Weights of a small image FSQ autoencoder.
Model: encoder layers 6, decoder norm batchnorm, decoder widths [48, 96, 144, 192].
Training: soap at rate 0.0017, 11400 steps, batches of 256.
Data: trained on pen-drawn characters of a made-up script with 800 signs, 7.4 epochs.
Rows from block 4 of the encoder of a small image FSQ autoencoder, named by matrix and row number. Rows with one number within an expert belong to one neuron, the router's apart. Each number is 500 + 25 x the weight over its row's rms, rounded and kept within 0 to 999. All counts start at 0. Numbers have three digits each.
Before each expert's rows are labels from the 100 images, of 14848, where the router gives the expert most weight on average: "colour at peak" is the nearest of a few named colours to the mean colour under the peak. Only what is clearly more common there than usual is listed. The data: pen-drawn characters of a made-up script with 800 signs. In brackets: how many of the 100, against the usual share in percent.
# router: router (encoder.blocks.4.mlp.router.weight, 8x256, trained with AdamW), inputs 0-255
# up: expert up (encoder.blocks.4.mlp.up, 8x64x256), inputs 0-255
# down: expert down (encoder.blocks.4.mlp.down, 8x256x64, transposed), outputs 0-255

# expert 5
colour at peak: white (100 vs 39)
router.5:483473482478465568522504518505525515502511538505512518475476534507512491482446476481499500513502520501509456516420461537483484520504503513531480481505481509509530490489455508468545519492490476455539473497487502501455494512507493453491503500475513475502510483498539546542481478520510501497507506509488513516533508492455521511480504491495491528522501522537531491475473529494502480482474503482507519472517506460512506491515503532478490549478480472510491488489459520435511518471503485471527470533479533500525511509456542510567479441510538524508506473526538518503539483550527482491499451515515487485502488506498522496455513469526555521477504480536502476465492511491522529537497469478490520530510488512489514514475535523472490521485485525536530553491519538525557515503458456
up.0:528557515470468480492487538506449475495486492562501523464508464468537515484524498527516479478507489525542522460518474493518467464524494547480497483501553458500518516480500524496509515537512498530446477498492474473481498535543489466498520508525506508486529495483457466474477504495493530515530512514498456519534496532544477501504505482510526467483519469480544494519481488493526511499475499501547536514490519504498527491476515531535505491468482524508517499493524508498468499511445536488501470479526491554492512510505574509458494534487488543468457501512488522466494525480480480523527541463487523480517495538489503505460452531453490511517501552482493485526490488487543481505496474490480469520477475495477535464512500497513518537482484467572479500499505466510482481460501515
down.0:499541495465497497526510480555479498476459502458517513461482465530484478501547506483500532519478547491524484491460466531459487536506522472489503517488527523470496505491555572479546535520500523541524501499489502488504494465509518494547466474520464501475498506523514527451492513535486536529483471485519494498463517463506503513507496514525506500540456481494539473473504521507490484506465511482525530492488485504536489491546478487514515491490527505464534512528466522492474488528500483534464497494466536462486512512503527497519508534502448484520509539529537473499506469448486514534463466502546512487523478508479454489473505467441486474528540520528458524523505504532497514509487494489506485495501546511483500479482498512503462507483462462545502511445525494487530466495481467
up.1:505510523502510455498479537508505510509518518538493538521531464493504525498540495539499524458484514510524539521530451459500548465486480524525499456510542524513499493484465501479476484512529471493485503500495484479467500521525471499473489514507467520468468445505493456459536533485479500500491537501527431489516503524491460480500489480480509503491530488500479490499496495484519502528512464564502555540511512490467520494516525495497492476518510524502497563524525487473480525489455523508454496461522462500489468504495504485490474498478488498551504527548479528447503524477485493539526528472473497489516521520485521505498467493500447537514503515469464512495484478511580474492491477504483525524497488527498502515503474507534448525534503477528488469496512475533482461503568517
down.1:469525462508515531521507534512500465453476492487538489474489488513506453500514500506485496526512559478538516479480497551479501509500505483544488533486527511461516504505526517525550557520482499530523500519502509525495486500546501504543517472539514477518480521526493538476472472544502528489457489499483516493498511486516502501541519477497508492512465513520500485447482541519517482492484498511516492504486485518517507503547519517481487503507455479451495470507458495502470481507483471520489488503487537477464548473540505506502535522478482449474488540551560473463525452463479510508494474515530505523473474537450453485466501450466482479500526511523478470530498494475499508491491493479458518493521527482504495493459479469500505464507493456483545548479493504477542512511458456
up.2:512511539488510474501483512508520488487498496500510491478512491485546513482514459517506491510496451507512463518522485500512501504500513524483480489500518501510473495498520564514475493497533504520489485500522483479463454485503537437493509500514519513500514466498477478433508509488490514498501498525491444530504517524515464483528474490518462477502500495478480495490500502490533473518532437476545525506475516508514483518513518521508493518471485528517560586510519515509488530482446528544491498486521490563501563507532523468554485521490517477538499476476492510500525508507487479493488526499474511483506506535487510518462461547464454473505510582471507513465488489521432503476505440494509477462473504512527492518480461487509460562484488509526493489469459479483483467498502495
down.2:496507481518492485500517514468501484458481447520507474482463513468560508501462496537490477473478485524527536502506465503512517481493506538517517452503530473551524466513480483496530505520473463535484453537521496484478474486536542490495509488515495511445472465459480485543458509527481484519521476501512447502540543556474508541499516475506532509527503453512465524511493503486479496525475508540541538531444511510500536529495508523472493502525507517479490524487502513504492505472498513512549510520538487509535489464505522464461472529495462507475464484501494530473482511490501514514523504477508487506489549434503501485474490492500458517505517559468478498516510504492500467495454522539502501504495531477456534545524464490477494484529518511492493475456503490529519513540529499
up.3:506551451545539531512457593543500495533508493493508419517503531501513500472515533553497490512503487495484520473503519495510467510500508499528496494479473488509503453462469491505492499489487505497463521498538486496485475543503503524476524476537534489519534483500514534461497473504459474494530497523464537474504510535536504543489503484461523492483495467495501486520464518486460521494529531487450526492483486482538495491508558567490514477454480510484521471496505516469502548532509472494523466515512474485494508467497492509511496519505503452533504502524490502474507499524485498490515541500484511525507485530453501519534462510493506504502542485479523506513499515466494493478514530519494518454495441479521507559516431481536475506519515498512492517504488512516510453468477484
down.3:526530513500509485506487458445506485513503490491492512493455495459542517484504500485442520486462472523487465519517505472547475516484477499474533497509475535557532462502461481458483473497560515463501470495504452500510527489498486445499504484472475527466490478460530498544503503487504496539513484506525494498472536572520530516471463485527521501517511505478499590541461489510473511506490510530491523481495482461494485517494491512491503507521533529501467515514512538518536515481520516480510506499503494501456492508486508514506468516513511507478547477448479489474479541519521465420523509468506483496537490449519502520497501542514550522526457522530491534477484496478494474473511510514501464515474496512469505531511544519479504523511503519512465499488517510537491488474510511
up.4:509522483564489536506461493500524504498528458496541487534486493512479504527495496475488525483493534483508513452510513501558515491502455466491472524553480468516533517477487508503507497485452509480455534552527511483481498501547498510481520507504496500489469579497505528488501462497551504531489508491441490510509528486488503502504509494535468455529502492521480493463552515493524499535507501527515488498460530506539514509476529497504521478497511507511453505459505490491535490495565517531532505513512513527486483474532441488462480492520459480452510460518496500449537507510528491515463547496532533499505507475481501478480526469474468494496482490513541500560505492490458472524502501461511540467485501497474553487530458504524466503476504487489493480523522541507494496513481519
down.4:497488477521492515490481526502509470468485464486500463500499522483512479506475508520525477520502571509510510509496509526480506477497481496523519507527523497562496456529519487529513514498503470539525454518519515533498466499513494525499500485491506506514479495541509517499468445499514482486465484516488502497510481522437506525524522416506483499524494504517480524484463514507490500496500552483493480521465495519473547514508501531478499484571478472486457487451489478520476453513490498491528500466499500463517517520482526508509499501486465503500501499501518500482535483469501499521532490499495452530493520486487485499479494418524437486499511549494505466513501499450501518511477517496482502466528519452508529535495429453471532428516524511453525508486482484508505556551491471
up.5:478508501520466506484507476505506486512530517520526491510472505470486509450531520536528535499475547512464507488504430517531504455499474498528528522479520459511491521498530475513499498500486495527525489501515464503444484517488508491541518481502515497523517499531508488465504493501543466490488529516487502505457475448506520489541480481500473533482508523484488513489510495499457521523504537558470501489482510517528480527527503533510491513521463513507528539480508554487508509554484512511497560423504487473492545514485540515559475510530507438502516514507494500472502510479486452507555525494470483537507473472506502495429456441491496537511497534480502484497490485475487514494455487480513485500531541488539516542490459464503522466461519492509506522509495502501501544525506494
down.5:478490475504482503508552482523488512488472473474520515476511484525496466499495505475527515541523566461514479499491484540473515486488536480494513517480494526467474508476542493539510535478482516520547521497512519526511484493497490523515480509495515481466518577520502520453480529525530518436479513464500513501494455459481475499508538522468523498520463483514500469462454514510513482476490496471501449508543509523499471472545431489504503487498496480492471486465476504514511494548518476546483464492486512513495512518504499491481545481454515500520484505519520500500515484500475509538475452499529534526476508531485483493487497492484511468437526502518451469485512516538491506515488514492492520517552534474536464464484483467495517536470475524472522522488452512452527550496515499

# expert 6
colour at peak: white (100 vs 39)
router.6:530530495471513509557518458517483517478482517511501521504478468519497505488489501499480523514493563488534489489453492506506503525450507512502525481499454515491541471502501566496536529495516541495545492500522499484480441476507477447503498479476470474485538468502536495520468513541533467517521516518509491471499480499489548524519486481505477516536492455513487494493511528522474469529466511502486513490502479485521525508513484504486541514479524464478507531470465578494471497500533501528505503504466512476497499488483518528496507508529480483478540508510532509456498484473504501504509471513521463526540491482492448510474531457455466510545508581518489502503507531506505525484484475520519493496531534538514512513487482489481507471503505509540520520463530493550541477537465437
up.8:457473473496521475519460489479514495511516509483525513483535523476468500526432447488506497502506468494494508523518513505515560493498509491517538495493481508539484539508499470559510477495480496498546461508532483529444502490545500538461505510504526495470488532510505515499541517506476510464507532467487499471504508494481512451497468492441469524504502472519476543508543527464490471470525501507439546524487513467481515494507482488512479505485565514491470508542504438494495479488484477470466501476510501509503491494496488485518513490510507513525516468467515503501491491530534477538456500490521436504496555508493500524495529480525534529495500505496566465502505492490456534451505455508504512513521534524497493515529494470486470506542560513485505546495504488473496464515524493
down.8:514536517515503497529504465509511519503490483462491448499536453501523511508486487487492507508474530535467465479496540472502457510494475502484534504535494521480518471497483519442499480509530500434482502534543522509496505462479490481483511471481449510483477452524569497522495489500542550544486460514493494490456538478502516520479473457522496508541483491510529505519476498516476526541493515479488486492485461472538517506514522512479545502555476509471480511496475549488511502529564508528480514506486521443526477540512507519510508489484472511506519496495485475524509514506531509512528493511515485472526486498522470452506499492497466489505528565520488523501493487513516483525503495490531488444509487551525503546486505509507483504563524444522494477453505518535521452496494503
up.9:507521480558495507500488543472484513505529466487459495484474543496522481499513519507511542523478509494546508479496500484493491486517493494519455488520494477548458505499480525488486491458460438497467518502514474496494479539483470472460515547513511470485491456533460518457486508484518461464529506508434508491544487469459494503512510517472554446456511517527485457525521531495506487474511535539521491497510511488558527503510480536506508509506446489511563529545508480472494469499502490503482521497504486511506481513488489509525509466509513502518555477518511495495521479520518492529530480520477476490453531500480501527504478512519461484487537513496553503504499500481530502488445522534522508493496544471512515512467457462470514500455484476511519492520450458509520493540516492
down.9:489538492509474513514492502518493509470468500478511497500492506523499478502507507468512486524513528440546486513467466540457524506479512488518514538440488537482483482479534522532550541516482519511526486518469502475511473503490483507530464491489462498502485533537534532468501492510485465447504504517498525499471438477510529515503501482526508501521453543507513475473441524514514479478460529483507480500491505514470504486530486479501500505484482486459477475480463490512482481559516494544470469493478539477524519490505537494489515531522530479474508513537516474530519485514463512522478465502544536517484487503486466558471495502495479504506510516547451490524505502524499494495456529499492506523563502522520494489476428482502506507476471532454519533467465479446516535494466494
up.10:522516463522471495484491483483515500509516496472497468521473499426429532512475527481502491481471429534499509476507487492518524489504498537483527524533518494544468516487521513524484509489488485497535536509515464498484533517500469520489488476482484511484490496509505526465471514490483544514518509477495471514506525489505515527536508491489492507497524468470499497507495500414473477529474453497555471518491532514523499510478522502519495442500455537500537536466495459486505558529463502543516483469512507503491533508494474527479491501573532549537491474493479516489491512524523500532519517469508473489490552509524502458459469548492488519532496507458464487531491493493508499502506512477534518498495461510465550512549526524529487536478504506468461513507487464504506505508505519
down.10:504467517521509500473493536507498503524543503534486489557517518511476517504470497508531475496528457516516519513534520490536505467497488505502444476487469490529468537507479445509461502481474496480465521476499500482508514556506499517468508556519541493510535502466426486498497503476470506488507508483471518493540474540522457463509466529456490509419519532494443481521563491488535511480505484497483505488528541504490516501472514499529469502472500490530517472502515472508499521492448508491499494496527489582525495470473474493450496462481516508487479476530507526512491500505511495474496525515459522495481510517507547511526505504515500520480478454472540491471519498469495517506524503498500529516486492464518482467521495497506514530511567494482488485567478506498469477511527523
up.11:487521489526463517501470526498542508505504511529534479533531517507466517464484479536480471467462461517520535489542482507534540521554476535496523458469540476538466494464474499531510487486460456512472490495478483463457495516486469511454498528507502529511493482480485500495544507489481489486523485513490471507548521550504473484471509520474489505467528544490480496514492482487510507523507497527523514517457536484457507552487488526458478499482550537507496493480518464478455517515503507486536497512534457512484505488533464484462478518511512492473477451498480532519509526497472500514515558477505513506507550468531514531492479522516463531506492467473501504526498506495507515469460532507503530509483501451470512548514512516486465500505563502504462469540510472501492496552509496
down.11:487525477514460490535476507426473506510491463549525511495511533453522525503477507530480478472468491484497537515538476526501500521549524533506520480477530482529474462530463502509529505506501476515470439507486479480463504484522493479458472520487482519482510463509504483512511485496472471514531477516520472499527461522466543533486516479474492498480540526499490524527495479466462501524523553533534534502467526494475531536480486529454463502488504526493496507501528515514459529535477523488510495474535467468427493505448490473525461544538484523490482477481473535509477530515491475498513523508506475475477529479539535519479505516543481537529532478486501477513497501497503473481515538520506469523486517505483534530518483513471484475502489546504471474524537502518503513514483472
up.12:493520501482539482494495502517504498481502527515516444508528478538533494492498478495521539471481477538494508461501488541493477481492511517525536520468487491532532516505537516508487505518473504507454472467505518475500510504512527484457453480544484502568480549480500512452519499498479516499533491485510566489469536500495499447491505541508481479522499494486414519443516496490500505457476527529494511494467477544488492489516499508499479473453494475498519513467509452533486529542518488557478507500497445522498527453529530506532518513497505466446508507494497519514488492489506499503448479506502488466496509486474509459523526517485465480507537481492515490483476504529511504555511475477534480467556506427512522495485508498511528495531483531530527520514510528475474525511488498
down.12:508471528503514495480473509486544520494501513508501461514450491494510505508474493507463464498519419566448495510502523475536506460481511532502561487541499463546524499496475472499477482524504509486499491508528506504485500470488545504482501489478531497455482478457489486510500509487505513517500469519513488521503525529488477489505469487514524501503509447489470509537572488518494521526524458500469523526487480483522532501472541491507533503532519498533509501520503489487515500439478487438528520522520491556542486492527492526452507480541498515515483473490515500490508506572517501480514523502461477506507511453508496522510495512516523487484520541488556515494506491507494515490476466530511515461496483502464490542515540507538491501533563419519503459512489515519489484505501506
up.13:516520495498492499496531428522495464493484480470537505471498496522471518472523494500478525507458562517483489510507501500481493535504520471475562553503513493482499496489521523481503506511537530491556482468504517484513493476531492470541498468509471520524483541513577510495526499498479514524501501533536479489484564499468478514522471513514506559574513447506509511478487495476462503518481517510521503486460504541518495512509497516508475497493501520482519531519518504514478507501507498538499510490508493434461518482494473506554492508503480480549484538485482502474504517492504501500446508494558459492518508486464502492475461499445485431512486553518480485508493501494505496515455452516531470492532530511454523486486492509480466500516511501538489504478536495508481540536506509
down.13:489531510472522483532486508511505485475449504485513518450470480510504483499537504487458524509472494472508490508465486512458478561485499499498527507460523522488546489489523573476551510542527509526520477483484503513509481459520498488540452449505449508509479486530529514507497534532490526499476496519546497500465516478492540505486470461571503498553477467492541513469508506504485501496470501507520506459481463499518490506515496490478524508524516512468505511515461509521496514500536483495507516516470519450492506508498525494521518533506456496475494538477516478495508495457495508509482484489544491474527477481493457505470497494481498480537501540531440510555496502522496486471490515503498467501499551522491519500509509522515470480483444494519505498407548512498519483486452477

# expert 7
colour at peak: black (100 vs 39.6)
router.7:516486530507479465461482494508535472472525521504471524506490508540490573532490526478514502476470512526474499466553489448512498495476475553469484490466513539527498505487479487490496527533530494487511507524502553482514493503498510511542514510525482556492526518489529487457466523479504519468520502495525498504507510539555496510494522494505510511464533484497487488483535440516498525501454492484489496515522538542485529508450494498524467498520509517466523531524520455499506524499467489534516475534519438506481534495536474500465510479492456511517521505486497509464471558489502509530502520492503477516497551478510532490473503525509503460496476533482473505520471496479514478493481480516528501461488463491435531513498494506517502549475509417496481486505518516527489463509500555
up.0:483493481450495513539473485444506528494483505526526475501515483494519486542464507459482467464475449570471484465484480495512469506452499482477541476531460510523525489474449502498473508478545515507492495472564497500494493495508555481497501482494486485539468479508516503535480498491501506515491476517490522504507522518489474484520503504515499472501489461494486542502527510541506506486486518478480510487497474465515478509506450508466537469519495493473479565493489524479494488493546502526512524515481537502542474503516532477530512489496472505475515450454522466522531477491516524539513509508521476486532498465545484466502500486525519472463499522499526504535525513556465494511496469511500499437472458535476482567518548505476479521455476484524499495477503505511487450498520490
down.0:526498517499499469498523465471505468512487504519476508515507460481469541497511500521520510493485499558465503493509522469503480526473479500460519496514514509491523494502480481467476459484544512476495509450520482492519513487501512501509494519482507536576506447506534454538495492490501546549485471516536497494498544533489483509513417489499492492537522495478493529557477475489474528509479500481498492489492517511523479518467487493505506507550504506528424531469535500514525529481503520458512526526523506476476483543487462477519494509544501544539494496466462509500471534491513499504460508470490511486526502466526523475499501521539510496517452529464505526491507496515498473541502479507492459449475471556462494495549499523478496515506478502517476461499515538537455471490523529
up.1:510488480498479518490504489494499464525520433480478528492464509496429502462476495488494498533481491487491476516504548501526549526521481511509525507480543473516511493508441490513518523503538475492521514483494493505519504558471470508484468498487504486465485493507443505492501534485480432501482479488491507493457473509496521502512489537523479487517499537491466465495518499532518463485494487513505531484501533482523500493496490470515514511501492487484524500556489475498468487489547483488519482545484514520503478560457505472500550494492541477501493510494510490480524486563519524505486499519547481442520465484566500479524520501472502521528498499506452502544508506522478524517457488423494532506516460511501515506488518547527466566486526493497506531515497533476522451531524497
down.1:504460512524543489493476506506525454481488513515502476522479533521527489505491498486530506524515479509480487483484477502483490513482418492506441521496493491506561501468509454473496480544510491485521483490519507517516425504486567511532538484487501503523479527541507502511496498505520558512483530487498504500492535524479509509497456414523516491521476450531527515476467504503508494456487525524467462468519494514531523476488520528484512494543503484504443503472510487515520494450485506467517518506493504496484468516525497509509499481501488496492509494474500494533496497518494506514513477496486474533507483452486505463503495471506501485486423543503487500459495502460502501569490491529490496498538469536522506528490434469485543479532504467450494499492505504493492563509533524
up.2:487445490469494479500463492461512533503522514524474454543541461518513501528486520513514478439509461514462504493504460507538514472502492499485520486499473523533493538493445470480480496532522520543492506499483493488490504510527563480464479524488495502546496506491488495494517475485487481544502504497508529501458538508519457457538462508472452501483495486513499509522527492475534539478490523461490520507489495488519472505492486489477493442496495494512474529496524479508475512493532522524539535532505477511508490509509536482466530496486507520455546473465500499512523503520534559507497567481490474468521509490557508467498512484508508492474492503479505527514496500554497512520506451458439485493453485549487505527519504488469508490487463508548496501461524518510490435484504510
down.2:525516508491532496490515472544529492533522504492474472502489520472470512495494524517519508480488483512477491513542526446498482509498463513476529499527515478528528497528494507462441454499519513439483487461523486506490483475502498500485541472464515520492501458499491478550530455474501521520493531556502499505496547543496498492468485534507522507526564485472504528574475468487493515516523486504491507457501492480533514529473516520481534498537493530531489510484529487520495507447454520481499523500512468463514496511501467500522457490540505517530522493434468494531492511486546479517504519475491465478533495481530522437507504546531504509510481504465491526518508494485501482514528488534517478499466471537475509506524533521490474489521483487527481459521509543561471468492524499
up.3:516514487469497479520506502478475508470467523527486520515463485556490470475503468523509461453506486527520513463483522515464477542507533469447514515465478466500484546550465519478530503501505518531512469467431536509529500487500459486507459504482476478525516455477491492507472522500497490540474496514512515455470519482450492492525462507471451499527494473497556502475550528532506510531481493514500516475488455494456528501496515522475540512480488491475468532539514518508499489506469464499464515479471517498524477541556519530518520479503478524500492514528510485480462488483480490513502495516491467515467510492492491527509510513513522485507509512491525516515508482552549512524490493478517528527485489521493519471505444508513510448444484526512512485508544469529525514557529488
down.3:478520487515488504514477510452513516519514489497506509497479499493516525496487501504451487493502554393531511518513507517505548505553517473520518517487484508501497513520486511546526510466485513547503513501507467484506490534530454480500492523473483513496544539493470510468502549484486456488496498455500505511499438471472492515512533520466474498459507540504486499503514493502524504495500488507511506520477525491458502512496500500511490490475534518499492470509502468500492498508471486463531461521512490529406517534461449511473516523506543505478524482537471517456476523520535527512461536497514527478478504521501524510506494473482513508484509533489509476509517501486505513479475496477475461506535531475470497437522468472503512488508536505488500501514536551466492598498473479
up.4:501501460533509501504500438501517487501485538498517462487467483495488473461488488493474457493501518487498542506468503500509531450500502498507517500481486496508542459566503511471486515490470453507486486523495494480493500506486471499489498487531519474495447502499490508522444488497476472490516531493466491470532521516532476469500521526462485479550482493511535524474545515545542495517451506570467514475514488471534480449488453516543529516487481477474521528524504516495498476470499541513522523471506498502516496461480543523519507484500522516531484525483525480522542493537470502477524496530494534505459474522487456478463499547525550477513474473503534497510517504491507515536527520485507532477515461525499478456475494508475496517491476511573487520516451516529501520450491502
down.4:497469501526527507498491533517531476471499473500517485492468528517546469503475505498512481535526498527491511484492500511480518468474441521518480526488486466518551476482518454500500496536494481506494470515515516530502432507495560536526550471503519471499470546527507513537461485506543538473482503480474522496491474517489524496526510416497537502503487449544499482466456511518502489470494527536465466523499476521513524483506534512486505503534476469502464485456505477486510463462500508508537512530492506526500514516535533518470504468435499491453504491479521496489530483502475495515529483510473460547493500494457487460495500473503486474480482522503496485465511508487503509537472484517498520496546483513542509534453459453490550480519510484459519515499488469499511544510508503
up.5:502531508526498538476474516465481498495497473457486484472488514494501474497464491484497460524494550471527499475471514516483485495528504505556494507509457483479542533522513524495528539472478477522530510505497548490449453479484487480535489515521514466463470482477538505480484531509484468496482501517495497522553486525498511512499550482505550484474509517495511521458487495504497502449503565522519519543538526520470547501490490523473490528514457457462489500462465497488491462499491485510457490481489510474515537524490490543523481485512474450501496507505529480507560483473483512515508507552534491507472467503498455531479534493519467493529528502511512496509486477509492504477501524505458533502476540450524556530463480543502520480452518475482507526510439505514523498509489480
down.5:531523514484503495489433494508502499515531505505497476542489495485494511493507498499495509496491411569448488522516499450515491501506483505472506490511490476517501499521487495516468462517526513451444520488546493475498528498489518503481516498465505507512477454474492486548526453486462538532552436530501505500507518529528481462479459489520500507508519527492479529548483477488503506530520496502500518510485531466542460510476498499482523497517506518540459522485508534479503501476487512471507511509504500469518482483503506499498491524516517510509524463447488503513502508517518478493523523496461480479520498492524521479523508529518504495519510572486516534536495502531505473473494472488539496461479458550459488537537559517524486543549510460507470457504533491525472449470504517

# expert 0
colour at peak: black (95 vs 39.6)
router.0:547475518539538496468489531518559507520550493504501497531506542496507517495462491506523519507500511478537525503521481481525501455503528514523441500494481526543484493506456498484468503521479447492477512505480497487469497557491481527508507538545500539477486490497494476505503487429484471481545494506468492518500469509519511465514522522474491455432505532495524478511508501477527512453461455471452500510519506493487501493465506465511503490495471514515509455540528449472469505465480500486469508492540477554486536470563505541493515494517489502507490488512502520477499512469493507512503487482506513513503491485477502508549565531483511529535503480511539511492505474455508529498497516521517501491461466477492554478482495512478514529509554469502477518544474518527492505486519471
up.0:504518483515495498499513486476533507511491500497506525525458515455483505499501519508471484492494456472494513506510515521554509493503511510504490472431521500510489509501483505480483529447517512472488493478444509491478488517521499448441466520479532505526520534495531518494496548497496482509503486478522497493490539471515453469495525543500496516524499475456446518485529494507506499544456534499479490493492530473469490506507492470538488481501471532476499500535512541548470483533547483520507545491521494487493477458556464452481501560494525519579480527549492506501482495514514497513455502486537487496494551477528497504477504488482465490519477481472512505532495522546506491502500546517518538503459469458488544502528495487460445490508505562493478498519499507467499493533504486
down.0:488506506457510486542521451514490476494481496452496508458500460517505499510515495510478521505494563506490497479470487488481470516513505487509505513522529534489521471505525538454528503507551516523534470535498504522506508451505510490535495463512470516504474496537558512517474496517521520513459510497519506491447525493492524524498491470537496507554476482499536489483429501520461520518481487462522502467498459484545502498519512503486549493531499498489496515491480529489501490503556496527499499525478522409446511551525525535543513492486446493521532533472505457514513507473511531513457484483544492498519479481485467472479493479490501456525520536502462521488487500529494512526510481495489462487511500521509495492475498532517481493475468490546497500432511533516524476500471474
up.1:508468490507455528531512496484487500476534472558538523455494515509486484457537489534486503482467540501529522498513512504480473521503455501508523487481540461520482519476488510521542504514474492485508492506498508539514522492466495461483447504537517491508518535542553510465513500523503511508522529528504471441489486454522498487466470500525505499542489501528509567484516512510495504489492536549506575499438528501488487564500474520498539502444496513482514476503511472516508464494512489497520489448496486522492489420505538488519494530521496447499519514530510482495512488494491522522481463518525479468506512521484492515489449507485479527446513494521526488469515513467509499514489473460505456493514520497466510521490520507544501460523503502528512437504508525487506501499494508
down.1:472513474490468502528453527461485536480477486537523502498476524472509500502491502514468488495484533488546527512498417552500518509531569511536514472481536493545473483527468526510548532498475463546496461514476475461473513494520464472481476506516486498468515487457453519489502509512460458504523482512507482501519483538455537526501494536478510498471525530496487502486549501497474490507498514530553540521469518487450519515510491512484470504471516513475541492522490501503452506529482518490533498498507474500553501494453483466513489547521461515463481496516503515452501509512483522527495522490521512481480531477515505533460505477487476529514542501494490472550501498483493495462483522522494498515480524475476539528516490512467463454477507512536499484463517513497507505529489472
up.2:510474504481484509502499471508498548535490508473501513515504518518423486512478500518517508507522500531480476461499510480495522467535504448483507444535503499536480485476460528434467495482528519507522522524564511497496510509460524498516483492483487475480548500520538494501482540469490473532508503516515478483493460493510480546494478494482510487512531507491495488508452510539507512492534494497548481542499508510507527526490467501470508505480505498482523506467486523458485493503505519490484522448494523466508439517547463490503486488507473526550528473480513491514498502503516529527513527498497435484484529516491511552499438504540518510473440501468485551500508477489499492510520479482484518506491491480522486516537552480508472467464499425555495466523520506549518516486513496
down.2:485535499502490501528529512499473494478463480497495547491475484497510486496525484501463532532486577424558509505471462547476483510508544499531510507461535521467491468491520569518556545508470485540527474520478508513479489490507456500501462488508476503485500508537494510500477529538525495476499517478505496485490469487481531541502566520493521515519491513490505514481459506486474490505452498515542509502478504505474507490524491486491490512498502500458496504505473502506481496545494483521494478510495493456467519481529493493484499526507494491456487509532517504451502504458480511561480472496529534529491504488497472498486503477454470499525554510520447494553491506511503482512482537511504508500512582490519513473494451479499487477473477515481515497454504531488542556506479483
up.3:526514530519503497503539534506503522516532511504456448492525485537492489530506538500488510472498517500466503537500532464502483480495499521464472449522508505485471494488481520435472469529537501481483521524525469512492501490531505503482509486474473494471484451509494485505526481503493490548492475518482475523483481473520495506451524461514499494462545500531484468514511478478535532558526490448487519544503481495491474499486554482475520494471512469501480523511501485472539526481518548529483521490499501519520472574498471488503464454442507515546537454482498501511501509501485509463517541485458482499534510512541489468517487488521530459483514502487492539519473516501480465494535473519520485492479484543500506527478497480538532535474469478476475477491485471569480482473518516
down.3:468520480487468507508494525501451506479474473512521538523501494501514491516525503484517510514508527467540507519488465555494536500511568465518509528466496528486448522498534510547534543486478503533523499497475506476513494532525460501498473533515518497495552543520466522467484529521452481467493508474522516501516449509479495493530456523477495499479470524497498500483489512507503469473486523497524526480509538522482494474533476480519474494477513501479535486496489494517478491551485486502480447472502518503497535471500483491469519536533474491482470526554507525469466481465468495522445489510530532501467496532496527558495502478472492514488544465526462478505497495510515518480477536479486504519511551445494506457516481481471482499456501554462530510524502502443512512537479486
up.4:471488493486532509533470483500492535535509475494539536488495496497454493545513481485470481462489477504488489505516534530490514493512507456439497468530478486522506556463484545499502479483549508491498535531502474494545501516495480473487485528486503497510514504487485472486465523484494510519485499472498519481476433477476508500548490499477495456493459475519474509505540518478525485507540473486490545513509531490511445480503479473504519460473484515501486465526511512469488508486515508445445480490501535496508522554463494481496555496512470523562496498525518477491478486491519515551499530491514495442539519516542506474521506506508539492509495529469489530520538516545455514470485480489470505483526490529461486504474530485482452507468524468498516510495535498464523448544493485
down.4:495510479499496494494533527511461470483450497509510540479476505509518489494529506522513541513483524466547528512485468547446472521485510499517467500452531503473476477493507536487548542535472478516509478491455509508462464499526487499521454500542482504465497495524505512484478505564487480485489509503499474501508483488472534539487466537498522497532485492491531508470515501493474475491478533517534536505506506529496556490543472482489490497501484507461515500513484523525472484520497485525478494483497489467481523465515521466454500545512459483474465544503508519477490509447455485537501467491521493518491519504487486532458498490481459527528519453511454469514515492467519477509494547510500508560496546468499523482506488522455495460452491539480513546465516516471537500541513490
up.5:459485473494484536505508474457505495476485498523508482527534483463503487495482548503465483497506516479481509476513521504479517487547517518524458492527531550511474483473450487548509514470566507488505545505516487523512506528588501546498493515513503495523490517498513495511520485494519515523496436481468477460499546514506543523523505479501511518465509526503507469537476506522495550473495497492509492526483509455510539523470505499496474468494460489477499463528485515489483534536514497465457477502501494493485503560505464486466470531489527499502514458522505494483494498465519567484512530492492454486467516551496491502486558509507486498456510486487491471522531490480513461517542451541491470520511521532489476502502530476524534523503524538487504507508503521474522464471455497
down.5:521504532531511488472550506483528482524522500487482470506505492513487496487512496468524496495506505495476469514487560471501473456455455494464492497515447488476487524473520440484438482472504500445519538511515505515499513513452491519527556505482534509483488499478539479504504462506525510509488477501501493481504492498501437508483488514488510504494501520494489495492476488504522494489502503481441474539542487512490466484500484478533519504508484455537472516478528470522544490506498494505480508476497521541483498554528503525501511462479568504523525511500477492536488516558511508452502479511477492518499476517507509461520508539545541499471477457492528517431510503511494484508520476482511491487483486527502481488497504474495561544510467501484513526558465534494462485450552543